Weights of a small image VAE.
Model: 9.59M parameters, encoder norm rmsnorm, encoder activation gelu, encoder moe top_k, encoder patch size [4, 4], encoder width 192, decoder norm layernorm, decoder widths [48, 48, 96].
Training: soap at rate 0.0019, 6500 steps, batches of 128.
Data: trained on pixel-art sprites of 400 made-up characters on tiled backdrops, 98750 training examples.
Rows from block 10 of the encoder of a small image VAE, named by matrix and row number. Rows with one number belong to one neuron. Each number is 200 + 40 x the weight over its row's rms, rounded and kept within 0 to 999. All counts start at 0.
After each neuron's rows are labels from the 100 images, of 14976, where the neuron reaches its highest value: "top examples" is what is common among them. Only what is clearly more common there than usual is listed. The data: pixel-art sprites of 400 made-up characters on tiled backdrops. In brackets: how many of the 100.
# fc1: MLP up (encoder.blocks.10.mlp.fc1.weight, 768x192), inputs 64-127
# fc2: MLP down (encoder.blocks.10.mlp.fc2.weight, 192x768, transposed), outputs 64-127

fc1.709,148,169,143,160,212,230,226,247,150,193,169,154,194,217,201,201,144,193,197,243,188,191,188,233,242,251,217,181,163,183,196,178,179,243,135,131,243,196,222,151,212,237,191,233,225,208,158,181,184,271,134,290,192,215,198,208,242,175,234,196,258,209,287,164
fc2.709,211,233,152,199,228,162,226,206,145,185,218,201,220,149,183,216,202,180,129,195,195,176,186,262,142,223,135,189,203,197,167,169,202,181,247,134,248,175,187,212,174,149,285,190,252,186,238,114,231,191,94,216,187,200,219,228,218,202,254,232,181,179,312,174
top examples: blue (31)

fc1.2,208,211,176,196,202,238,181,232,246,204,148,237,257,205,198,231,213,266,195,257,180,241,227,146,240,133,210,238,144,245,238,202,178,246,133,202,277,201,249,271,203,241,209,151,224,154,235,298,127,192,209,225,169,201,229,185,223,210,230,212,269,184,164,206
fc2.2,203,227,166,212,217,228,152,195,241,211,236,138,196,190,204,189,126,233,209,210,198,182,198,280,263,178,237,234,177,164,229,301,226,276,191,317,250,233,155,289,188,293,249,254,203,240,159,204,193,216,153,165,211,226,229,168,205,228,185,232,179,287,184,218
top examples: purple (44); red (27)

fc1.623,182,187,113,167,235,206,167,209,196,226,171,192,223,208,206,239,236,211,187,252,186,162,194,174,320,167,193,225,178,171,172,207,131,159,114,201,296,257,220,205,228,260,189,157,203,173,186,227,163,224,158,238,236,302,224,146,214,181,334,255,195,210,194,187
fc2.623,198,191,185,226,229,200,240,189,167,209,199,142,190,131,142,228,184,142,188,210,173,169,198,219,136,230,138,217,187,187,209,199,351,316,270,164,219,200,226,225,169,197,225,131,187,189,212,102,222,215,165,217,212,213,206,146,227,228,276,241,213,214,374,193
top examples: large (80); pink (40)

fc1.207,169,194,211,205,236,208,206,232,188,224,191,149,218,272,225,225,162,237,233,234,193,221,140,221,268,210,218,160,171,183,242,246,197,243,240,101,219,220,209,208,216,203,216,254,195,203,173,216,210,220,161,239,191,195,243,248,272,179,178,209,209,191,304,222
fc2.207,207,199,183,195,154,237,160,207,237,208,219,177,249,302,167,164,243,189,130,202,205,199,201,212,217,179,235,251,219,211,232,225,116,124,169,138,102,207,217,217,167,167,168,189,242,207,201,232,219,187,206,206,200,179,248,209,196,261,235,173,274,176,69,228
top examples: lower left (56); green (28)

fc1.653,257,246,208,236,233,164,153,194,237,176,174,255,213,202,189,239,265,227,149,200,141,226,215,136,217,165,205,263,203,224,174,212,163,145,165,275,239,310,182,247,176,186,191,172,180,217,250,236,228,172,245,173,247,236,187,174,159,186,292,181,168,205,67,204
fc2.653,187,207,191,214,204,165,184,209,172,204,184,85,190,154,153,175,196,195,226,226,156,189,196,192,136,183,196,250,199,206,219,207,357,377,254,210,222,225,209,246,190,237,216,130,131,217,197,124,201,184,209,199,225,216,228,136,252,239,174,235,197,222,284,203
top examples: large (67); pink (36); white (32)

fc1.637,123,197,176,175,223,247,211,219,154,190,169,136,198,213,201,215,152,177,171,214,245,228,179,240,266,220,186,148,159,203,197,158,175,224,163,111,259,182,234,159,209,239,221,262,201,211,162,254,187,246,143,272,201,177,199,206,248,196,183,216,262,216,255,197
fc2.637,199,162,233,213,197,243,141,197,157,194,201,206,237,122,134,246,130,229,208,149,226,152,190,205,180,213,213,170,249,207,234,226,210,219,239,183,204,244,217,202,202,213,252,200,250,229,190,130,147,209,206,155,227,244,153,180,282,190,244,216,161,226,248,210
top examples: brown (27); red (25)

fc1.156,163,174,185,160,225,220,247,205,187,198,234,164,185,229,143,254,121,212,178,230,239,102,182,223,264,227,180,172,229,141,219,227,192,206,252,91,239,169,216,215,221,153,209,228,171,207,186,195,186,232,120,266,225,173,223,246,232,181,115,227,218,204,225,245
fc2.156,170,185,172,197,207,208,252,197,147,200,168,156,212,206,110,209,188,231,198,180,221,166,204,178,115,175,174,239,273,212,134,210,169,147,248,117,249,258,200,178,190,185,127,170,131,227,178,128,149,235,288,217,220,160,166,206,203,191,300,154,186,161,266,197
top examples: brown (28); black (26)

fc1.461,154,160,144,122,222,206,194,219,184,187,159,146,209,195,224,206,187,199,189,233,181,152,201,188,314,186,181,201,188,196,201,190,156,204,170,126,261,200,200,184,225,255,184,186,201,203,178,197,146,230,122,244,218,283,206,222,210,203,269,249,230,215,212,155
fc2.461,235,207,160,256,189,212,233,201,126,204,227,178,211,178,95,205,198,196,150,174,211,161,193,220,191,242,257,244,160,173,247,228,248,239,219,137,181,153,222,241,177,176,244,194,187,187,243,141,187,194,138,200,244,200,238,155,215,211,202,206,151,207,356,151
top examples: red (50)

fc1.233,164,170,188,193,225,224,265,217,105,201,221,152,186,185,234,189,158,127,226,196,244,216,147,232,235,230,188,138,197,223,182,165,217,250,201,113,229,228,197,131,233,264,201,239,223,196,129,156,151,291,133,269,225,154,212,172,230,152,243,173,188,250,287,195
fc2.233,245,153,200,211,210,196,203,195,125,201,204,233,144,160,145,166,121,210,185,183,196,217,188,199,145,223,157,230,220,172,191,171,119,113,197,83,183,169,178,125,182,122,145,89,130,175,174,193,212,219,226,212,207,187,145,217,241,193,252,233,234,149,250,206
top examples: blue (25)

fc1.80,193,203,206,243,173,188,209,203,206,182,237,167,194,218,224,170,214,224,176,133,168,206,231,188,165,188,201,178,242,243,210,285,162,254,188,221,141,221,160,205,228,184,229,209,197,230,247,194,166,147,134,167,193,176,177,185,191,198,121,179,134,180,114,196
fc2.80,233,185,179,167,206,281,217,202,269,194,161,166,166,193,215,219,251,269,118,206,194,238,195,223,250,199,153,273,185,245,234,217,231,206,217,256,277,166,153,219,248,76,140,135,182,182,240,311,195,201,230,173,211,239,153,206,222,169,188,186,195,216,219,166
top examples: white (34)

fc1.493,140,177,270,220,204,235,238,196,183,220,224,215,152,255,217,231,166,204,245,183,219,282,218,178,266,198,182,217,207,260,175,146,148,224,171,168,196,226,190,244,146,266,235,201,258,178,181,209,200,155,230,197,195,143,162,193,239,150,158,170,131,240,258,286
fc2.493,189,183,208,160,230,147,179,197,268,213,216,248,194,179,242,152,185,221,260,232,233,188,211,218,215,180,194,226,252,211,227,246,257,184,267,219,235,217,172,191,187,145,193,159,214,193,195,365,171,228,265,201,222,196,232,187,256,214,274,231,204,170,86,258
top examples: red (34); purple (27)

fc1.24,208,163,190,195,188,180,172,207,156,171,249,235,299,149,239,246,241,192,220,154,236,241,226,187,180,171,198,239,174,227,197,229,184,203,293,241,229,171,189,206,186,246,240,147,203,188,254,173,150,244,253,129,119,226,207,197,147,157,289,179,253,194,266,185
fc2.24,208,177,232,208,194,231,148,207,245,215,188,195,180,258,316,139,233,234,172,199,203,186,209,216,211,177,218,196,255,208,222,179,196,208,205,206,188,185,179,232,188,174,257,269,220,203,212,269,137,166,165,282,204,223,187,259,205,124,164,218,157,187,93,158
top examples: yellow (37)

fc1.721,157,181,166,225,234,161,218,198,221,257,182,175,188,168,187,240,147,222,157,185,209,142,170,249,275,112,183,205,201,170,252,189,222,240,198,100,270,181,196,196,221,193,212,177,190,177,137,206,223,192,193,259,191,161,191,223,217,216,117,196,221,186,240,217
fc2.721,171,193,195,147,229,174,205,203,209,197,211,196,201,298,145,202,201,217,212,227,234,192,203,202,187,183,165,202,257,212,107,226,112,133,214,133,223,260,176,173,148,194,127,176,120,225,183,128,208,201,231,224,228,168,152,201,237,192,295,65,244,182,140,262
top examples: brown (33); black (30)

fc1.555,195,187,238,204,232,237,165,264,140,250,138,210,223,180,233,215,240,181,206,144,214,206,154,182,226,180,215,198,157,227,169,207,167,162,183,263,257,263,201,151,246,172,203,246,181,182,210,240,193,189,83,219,270,274,142,193,175,208,246,183,203,170,160,199
fc2.555,273,174,206,228,230,140,190,204,121,212,189,167,263,152,192,220,220,229,220,199,205,205,207,134,168,248,276,185,166,185,241,186,283,249,223,191,173,181,202,192,285,177,176,122,189,159,280,46,269,184,116,169,231,189,235,169,253,188,147,221,205,236,304,229
top examples: large (94); white (40); black (40)

fc1.635,194,152,203,221,242,160,193,222,164,221,122,215,234,212,181,250,192,210,156,213,181,183,160,207,283,150,165,170,148,217,191,158,191,203,96,197,265,210,214,171,207,256,177,205,223,182,193,266,240,195,172,249,246,305,190,182,212,171,289,264,241,198,193,226
fc2.635,223,212,182,240,193,141,221,198,158,198,217,142,188,90,190,236,208,148,199,200,226,165,189,180,161,197,211,182,194,229,219,151,271,258,226,166,214,231,205,191,218,189,196,214,184,211,218,76,198,205,158,195,220,235,228,172,206,250,268,299,195,210,325,231
top examples: brown (37); black (31); red (28)

fc1.514,165,217,222,155,239,259,219,235,137,166,253,166,210,214,215,136,201,196,208,182,232,260,199,206,167,246,223,193,209,227,189,223,293,271,148,198,240,268,250,179,232,272,236,221,329,140,211,204,217,220,169,204,169,139,236,147,226,185,244,211,225,208,201,212
fc2.514,171,153,213,160,210,210,167,199,188,212,175,211,212,41,192,230,174,209,150,185,181,171,195,179,150,232,158,129,145,182,161,197,18,108,210,250,250,208,181,166,204,185,183,168,186,186,184,143,230,202,218,191,199,177,226,208,295,151,188,236,197,221,370,143
top examples: lower left (69); blue (55)

fc1.171,225,235,197,219,217,155,217,209,175,190,259,117,243,191,228,198,186,223,205,223,272,257,178,275,160,185,152,194,169,220,174,171,279,216,191,189,217,208,223,138,239,190,181,254,202,241,230,210,267,180,248,235,201,211,179,150,231,169,287,204,220,194,202,199
fc2.171,207,243,200,139,241,171,103,188,157,197,242,236,185,108,204,213,152,150,192,177,239,216,213,221,236,259,294,161,164,208,201,218,101,135,138,255,137,225,182,90,119,191,175,247,196,208,131,137,216,223,218,132,217,226,198,236,207,183,170,232,186,262,273,229
top examples: blue (86)

fc1.628,124,201,249,203,188,209,179,181,191,260,234,224,153,180,246,207,238,139,217,174,218,259,140,196,265,193,262,110,157,230,144,143,194,228,266,106,239,256,208,174,221,191,198,263,190,189,157,211,192,260,178,270,246,180,205,223,216,134,235,111,222,197,237,242
fc2.628,185,168,206,178,243,242,206,212,71,195,214,237,225,130,202,135,134,200,200,144,238,239,200,157,149,266,179,186,200,161,255,173,141,153,224,163,174,191,206,141,202,184,242,143,290,194,203,310,169,207,167,170,224,161,178,196,335,139,213,216,217,189,266,190
top examples: teal (62)

fc1.100,243,222,226,203,227,232,206,185,207,165,183,276,245,217,197,183,173,187,221,205,198,108,258,222,171,222,202,214,201,215,196,153,250,229,211,233,146,148,214,205,152,228,220,178,226,224,184,215,155,179,253,203,143,247,166,198,156,193,239,195,116,192,215,84
fc2.100,191,220,184,179,235,192,249,199,178,207,201,217,176,270,279,202,221,251,185,197,202,208,202,246,164,211,136,149,212,196,191,141,150,191,204,245,207,165,176,172,197,163,200,193,285,223,238,250,266,182,165,252,202,139,209,235,195,148,186,123,138,193,75,123
top examples: orange (50)

fc1.631,182,173,138,160,195,187,170,226,178,209,149,151,259,192,223,206,204,226,177,263,150,208,214,183,283,164,210,179,162,209,183,218,149,199,103,201,281,258,172,121,265,209,185,149,223,191,175,191,169,206,124,246,218,289,213,198,246,195,294,236,239,174,171,165
fc2.631,195,206,164,198,226,232,264,212,200,204,175,156,220,132,120,221,173,161,155,211,164,187,212,186,153,262,166,212,163,224,184,205,273,260,235,193,265,219,209,228,190,230,231,190,211,190,201,111,192,212,167,226,242,196,223,135,184,204,206,249,194,244,445,149
top examples: red (27)

fc1.588,141,200,192,194,194,211,247,220,165,196,203,115,226,195,188,198,129,209,207,247,211,194,168,245,234,229,190,169,158,199,204,205,196,244,154,119,232,207,226,154,201,232,190,251,250,217,181,183,191,259,165,268,202,190,187,196,262,205,236,198,241,211,273,180
fc2.588,235,204,187,175,188,190,149,206,148,191,205,194,220,173,224,164,160,197,99,164,163,218,202,267,211,204,206,184,264,181,200,109,205,145,181,133,164,130,217,176,127,215,273,209,217,205,179,138,194,197,182,203,182,237,214,259,207,223,139,172,208,231,296,170
top examples: blue (67)

fc1.443,160,135,214,201,197,165,124,216,155,245,202,178,217,161,194,246,192,188,181,228,214,215,192,211,212,174,207,165,171,196,176,182,245,205,148,225,285,225,179,153,262,218,156,186,170,200,157,191,152,203,177,238,274,230,161,177,245,175,289,188,161,225,219,228
fc2.443,179,169,200,186,194,167,252,191,148,186,201,156,195,127,172,208,146,150,166,199,217,197,191,178,110,292,198,150,235,254,184,119,135,147,229,224,249,286,217,156,199,206,192,165,224,202,170,143,176,218,208,214,195,205,191,243,225,187,141,279,175,238,359,190
top examples: lower left (52); black (28)

fc1.573,246,232,183,197,235,201,134,187,247,193,194,252,168,132,201,224,292,176,231,157,262,242,196,113,214,185,219,308,158,196,195,212,257,248,189,302,190,289,182,225,237,243,200,174,223,148,255,261,216,184,286,127,223,237,229,172,170,170,213,186,146,202,156,209
fc2.573,153,141,188,193,209,181,205,206,178,179,212,198,216,195,241,214,217,190,176,213,194,158,197,220,95,241,191,189,139,157,82,129,125,101,207,213,201,145,211,179,217,149,158,190,189,211,183,199,207,174,201,252,230,133,184,206,292,138,230,255,189,199,199,193
top examples: yellow (64)

fc1.723,140,190,214,187,289,251,232,256,215,230,196,149,153,233,179,254,202,225,210,209,207,189,131,196,302,242,240,177,176,190,210,200,194,198,181,108,202,202,219,205,204,225,215,276,212,161,187,241,222,223,139,278,170,229,223,256,270,187,194,216,249,202,259,242
fc2.723,198,202,188,137,230,196,165,195,163,201,250,161,243,172,130,183,205,173,135,185,200,199,204,249,166,182,136,199,154,165,238,244,186,220,263,177,197,274,185,185,230,185,232,240,201,204,206,253,221,187,180,193,220,198,208,186,272,218,338,227,244,188,138,226
top examples: white (27)

fc1.246,191,194,255,147,148,298,226,231,239,193,206,215,192,280,197,255,245,217,179,247,224,98,228,187,243,275,190,289,203,237,199,212,207,223,261,215,186,207,214,239,166,273,202,194,203,181,234,149,170,217,163,156,172,216,229,197,193,153,288,184,183,209,194,247
fc2.246,207,195,192,161,225,221,240,201,186,194,141,194,219,192,233,173,175,208,154,176,216,219,208,186,217,178,183,195,197,160,170,217,125,170,203,208,275,150,183,172,224,187,198,220,165,200,162,246,234,227,204,242,237,160,182,190,169,183,156,162,235,247,235,193
top examples: red (48)

fc1.630,204,236,219,159,186,183,180,188,197,288,231,206,229,221,199,164,240,182,151,230,209,238,148,175,217,213,178,222,168,218,229,235,216,178,210,217,195,215,192,193,169,180,129,246,171,259,218,220,287,189,202,218,209,235,244,202,269,196,238,136,215,171,291,179
fc2.630,241,190,176,256,199,258,124,203,187,193,205,219,188,289,259,137,171,250,236,204,139,241,201,192,318,215,341,192,215,230,211,184,244,215,188,173,52,245,224,213,162,165,192,183,282,171,207,196,251,210,141,149,245,171,219,291,220,196,150,223,169,180,97,212
top examples: red (42); teal (36)

fc1.702,223,209,162,241,190,197,149,193,189,227,154,162,279,198,179,192,190,267,191,240,192,197,237,167,213,210,219,156,206,219,227,196,195,89,141,205,247,259,198,185,259,189,157,183,200,228,195,183,160,222,134,217,264,248,182,179,151,226,283,169,161,160,128,143
fc2.702,203,233,177,223,221,186,302,197,155,200,194,165,193,138,171,160,127,168,177,233,157,211,202,154,137,187,174,153,205,211,222,185,269,280,250,189,249,208,186,189,171,240,198,173,237,184,183,59,189,215,133,220,210,237,205,185,193,250,173,192,213,310,360,161
top examples: large (74); pink (31)

fc1.591,148,183,223,230,235,198,198,235,148,222,178,195,233,181,210,227,167,204,181,224,227,226,139,254,274,179,191,119,143,192,163,159,156,221,143,170,272,216,224,146,221,232,177,213,224,194,162,233,212,208,184,294,231,236,175,198,245,167,236,232,250,214,214,201
fc2.591,199,225,196,236,200,198,219,192,124,202,191,198,240,110,203,183,166,146,182,158,214,142,205,198,156,223,214,186,216,172,170,201,256,274,216,166,213,213,171,164,211,201,256,220,182,223,189,128,148,205,163,184,194,221,195,174,227,224,224,231,213,210,336,215
top examples: black (27)

fc1.758,140,179,176,165,206,248,231,229,163,184,190,128,199,221,188,189,165,166,196,257,225,236,179,233,214,236,204,163,160,194,202,199,223,254,171,145,234,237,197,155,235,231,194,248,214,182,189,189,219,239,128,280,175,234,237,195,259,174,233,243,241,197,249,188
fc2.758,180,149,195,228,180,221,188,197,141,201,203,237,235,122,183,160,171,215,152,171,209,159,199,239,134,240,214,152,210,205,178,151,53,57,203,187,249,214,215,156,184,158,231,161,240,179,180,87,207,202,150,192,202,192,211,195,233,160,184,336,238,218,291,132
top examples: lower left (61); blue (54)

fc1.351,156,177,212,163,200,248,222,208,217,204,186,150,209,187,178,203,161,249,183,229,228,169,164,199,275,223,215,176,215,203,217,129,217,272,163,119,218,199,238,213,189,272,181,211,225,152,181,255,171,268,175,294,170,188,153,212,262,179,206,212,269,228,291,184
fc2.351,180,179,187,140,193,234,210,197,210,196,225,254,235,188,180,237,159,146,191,189,201,262,193,252,215,173,185,217,136,183,204,245,140,179,244,219,267,235,203,177,211,235,221,206,229,221,176,130,165,224,200,220,135,243,194,219,199,215,206,206,155,277,291,204
top examples: red (69); purple (30)

fc1.150,208,247,233,217,228,193,262,210,136,200,221,253,177,195,205,166,178,164,204,208,241,188,195,202,172,195,174,126,179,161,187,263,211,227,162,227,246,180,256,227,157,259,203,163,244,258,162,213,180,205,261,127,157,180,187,224,186,240,251,177,205,192,235,235
fc2.150,214,168,218,216,215,166,225,211,274,203,182,238,167,180,213,192,142,217,125,178,213,131,197,201,175,224,196,182,186,173,173,177,161,201,205,168,262,150,182,174,214,152,240,230,151,216,161,177,222,201,311,171,158,197,186,204,218,190,220,140,175,184,160,143
top examples: large (80); teal (69); green (31)

fc1.524,223,230,215,231,218,204,233,215,191,159,175,221,218,247,241,152,200,209,170,211,163,172,216,243,148,200,227,247,248,248,213,255,246,186,194,298,105,218,188,257,184,192,268,263,218,264,232,188,231,166,222,170,165,156,192,217,126,184,138,143,188,189,144,223
fc2.524,217,172,177,221,191,315,252,209,191,211,143,130,192,200,271,153,206,302,200,196,186,219,193,193,226,157,200,249,194,197,186,207,211,142,225,261,208,173,200,200,210,43,197,114,287,205,220,289,219,174,196,206,186,204,183,198,204,183,132,163,216,177,174,159
top examples: brown (30); black (25)

fc1.180,196,185,218,164,242,127,228,138,241,204,223,162,204,258,208,163,210,145,256,230,220,212,210,231,185,324,179,140,225,209,167,119,212,177,235,261,165,196,193,219,157,227,231,178,227,222,184,182,253,204,311,140,152,167,184,254,204,241,226,174,244,192,308,245
fc2.180,200,172,224,178,231,160,201,204,184,216,180,153,229,206,242,106,245,184,202,175,217,194,201,264,202,251,207,197,240,170,181,182,183,145,247,200,219,254,206,165,139,164,159,231,334,233,201,290,204,189,208,218,211,170,238,231,234,172,95,173,172,270,94,204
top examples: lower left (51); red (27)

fc1.209,244,220,224,163,241,196,276,174,151,178,177,233,282,218,242,173,227,162,264,212,248,134,230,172,197,249,197,191,177,209,186,252,180,157,235,276,169,169,200,214,182,224,247,180,212,252,201,186,172,226,206,168,187,201,201,205,186,213,309,235,225,171,260,156
fc2.209,157,174,241,185,233,190,236,194,244,199,197,228,178,108,225,194,191,223,143,209,199,134,196,138,192,205,198,193,213,234,224,184,197,266,166,175,231,149,191,180,162,206,249,218,183,210,254,232,256,204,256,164,183,216,221,246,108,155,241,154,122,221,170,138
top examples: orange (27)

fc1.492,194,217,204,147,208,183,232,198,153,186,216,206,296,226,196,191,228,176,231,245,221,169,264,147,196,232,230,148,233,189,211,208,171,177,183,277,175,167,211,242,201,223,198,207,194,304,240,127,183,195,189,125,178,205,216,220,161,240,272,265,296,148,198,160
fc2.492,192,177,224,220,197,182,236,195,253,202,199,211,165,119,172,167,188,226,166,180,203,141,190,226,186,187,186,224,194,157,209,235,170,211,201,175,269,214,211,239,187,138,252,182,205,182,178,206,260,182,196,190,177,221,198,196,134,140,220,133,97,240,127,135
top examples: yellow (27)

fc1.253,199,220,152,198,235,176,221,211,140,220,264,135,243,207,202,201,179,220,159,231,143,242,158,249,146,207,158,209,197,238,193,193,173,153,148,188,255,235,197,127,229,203,202,246,210,243,183,169,217,188,196,259,191,200,174,188,246,186,254,197,251,187,174,200
fc2.253,187,196,188,203,232,200,168,202,193,188,219,208,248,122,195,251,198,123,190,206,175,169,209,220,165,264,217,158,204,206,160,173,239,310,277,228,257,283,188,197,208,241,242,248,215,161,172,65,169,199,175,139,224,220,191,195,224,188,174,256,171,230,342,162
top examples: blue (78)

fc1.688,205,209,182,235,264,137,184,151,158,268,253,193,216,166,238,237,207,168,230,213,228,219,123,174,234,194,190,137,147,200,190,164,226,199,180,207,230,298,176,150,244,185,212,185,217,153,144,228,223,190,205,179,252,227,259,153,227,182,319,199,178,214,166,172
fc2.688,193,150,204,217,181,219,246,210,107,206,172,151,211,127,162,179,177,161,158,157,183,201,213,162,130,241,223,177,157,184,169,179,153,188,231,151,221,178,224,142,220,184,209,160,169,171,222,105,185,193,154,194,201,199,190,198,245,230,203,184,207,249,321,203
top examples: lower left (50); green (40); yellow (40)

fc1.404,189,185,225,215,147,253,241,193,158,211,182,196,237,269,200,181,247,219,183,200,231,129,205,199,214,263,176,143,224,215,208,247,195,181,161,207,191,178,214,256,170,238,182,210,209,218,228,165,162,235,99,192,108,191,186,230,170,214,232,233,254,173,180,172
fc2.404,236,210,226,230,223,170,256,200,243,206,189,221,172,92,173,160,176,208,149,191,194,168,192,228,239,180,205,210,226,144,210,239,161,235,211,185,311,135,173,229,226,140,241,200,157,197,177,160,218,194,251,193,181,235,184,208,170,193,201,127,110,240,199,153
top examples: teal (43)

fc1.27,151,174,174,169,184,220,219,229,225,188,132,177,206,217,155,172,154,225,186,273,205,182,232,188,251,230,213,161,157,205,230,172,187,213,150,163,259,231,247,206,206,228,203,234,214,193,146,216,153,275,147,265,201,220,212,213,226,190,247,192,231,197,250,141
fc2.27,186,239,199,190,215,206,241,196,131,197,195,187,218,50,196,176,159,216,155,198,223,210,202,239,143,232,142,136,236,198,194,187,230,198,217,147,226,149,220,218,183,270,247,162,201,226,244,76,213,211,140,193,132,218,172,210,180,203,216,172,175,288,305,194
top examples: purple (33)

fc1.661,190,142,161,167,178,189,233,176,253,234,221,151,220,223,189,259,157,204,181,217,232,134,212,185,247,231,157,145,287,162,267,189,171,134,304,116,236,195,176,194,226,145,196,210,197,217,185,194,120,209,183,229,261,183,184,247,218,207,107,205,221,116,195,247
fc2.661,162,195,173,184,243,267,224,203,161,201,190,166,244,251,191,217,173,231,209,201,173,194,201,179,167,123,241,222,253,223,152,237,167,229,257,126,219,305,198,194,177,201,216,183,176,183,203,142,148,204,282,222,226,176,190,228,163,197,294,138,152,149,302,202
top examples: lower left (55)

fc1.717,157,157,202,192,187,197,224,221,182,213,157,170,218,196,174,170,158,209,224,218,194,176,174,198,279,209,180,205,158,163,225,189,202,220,166,147,270,224,206,172,227,225,161,238,199,198,164,207,134,260,131,262,210,213,185,194,225,211,256,162,242,188,247,123
fc2.717,260,241,206,228,197,269,240,195,107,193,174,195,244,164,192,148,144,246,168,218,142,255,193,177,172,215,281,140,217,192,264,145,192,195,204,154,144,198,205,260,176,202,240,161,289,186,165,69,249,223,123,192,203,169,188,293,185,196,84,206,178,251,180,161
top examples: purple (27)

fc1.563,172,200,191,141,280,235,267,214,211,183,186,182,212,261,184,209,183,170,219,255,255,170,204,195,224,260,189,137,203,159,192,237,180,263,178,199,213,112,262,229,197,245,218,217,238,240,167,190,236,270,144,190,198,171,239,252,193,252,137,241,250,190,303,184
fc2.563,198,222,206,210,212,193,267,212,196,203,233,230,206,131,213,204,204,282,173,144,217,147,198,238,208,224,196,199,277,162,218,162,146,127,170,203,207,229,212,201,188,179,192,220,265,215,224,198,244,200,178,239,174,205,216,218,166,155,248,104,140,250,98,168
top examples: black (83)

fc1.270,186,232,251,194,198,244,168,261,190,229,200,176,180,185,278,196,235,209,150,193,189,249,269,177,192,143,226,279,158,180,255,196,162,241,215,151,244,246,258,185,224,204,177,177,191,196,173,228,224,158,204,215,132,260,92,170,184,189,196,239,178,220,194,209
fc2.270,219,160,205,185,191,213,204,199,155,201,158,241,291,317,209,133,195,216,181,171,154,242,206,215,229,218,128,154,146,222,171,236,251,212,229,167,203,237,206,219,167,181,252,200,223,167,125,227,192,206,208,210,188,201,212,221,210,144,211,258,281,185,217,197
top examples: red (42); brown (30)

fc1.480,182,156,135,193,209,198,148,187,249,260,135,177,217,176,238,255,225,219,169,239,233,130,184,187,355,162,206,187,178,158,190,172,209,177,225,160,245,193,240,228,216,236,189,208,139,197,181,241,195,218,220,222,201,289,151,206,212,170,274,236,183,241,227,204
fc2.480,188,229,190,210,222,166,207,195,153,192,174,154,180,151,164,203,160,211,166,240,204,232,192,182,117,241,154,193,190,216,224,286,157,203,297,160,220,251,179,197,165,235,191,170,143,242,207,176,244,213,199,250,188,188,211,178,151,189,319,221,227,139,326,253
top examples: brown (39)

fc1.354,285,260,230,205,220,167,181,191,207,156,212,193,238,185,177,222,250,223,218,187,176,207,249,189,152,185,209,292,222,229,245,235,189,130,190,251,234,209,181,210,184,135,171,224,200,250,288,191,226,156,242,128,253,217,193,138,155,220,252,185,136,163,129,203
fc2.354,214,221,241,186,232,138,210,203,191,199,230,142,135,149,124,152,197,193,206,223,158,191,203,188,182,175,156,160,229,222,207,193,309,245,152,203,156,209,197,175,174,196,110,147,181,174,162,89,248,210,175,173,259,201,230,187,275,207,184,207,215,209,204,138
top examples: large (74); pink (27)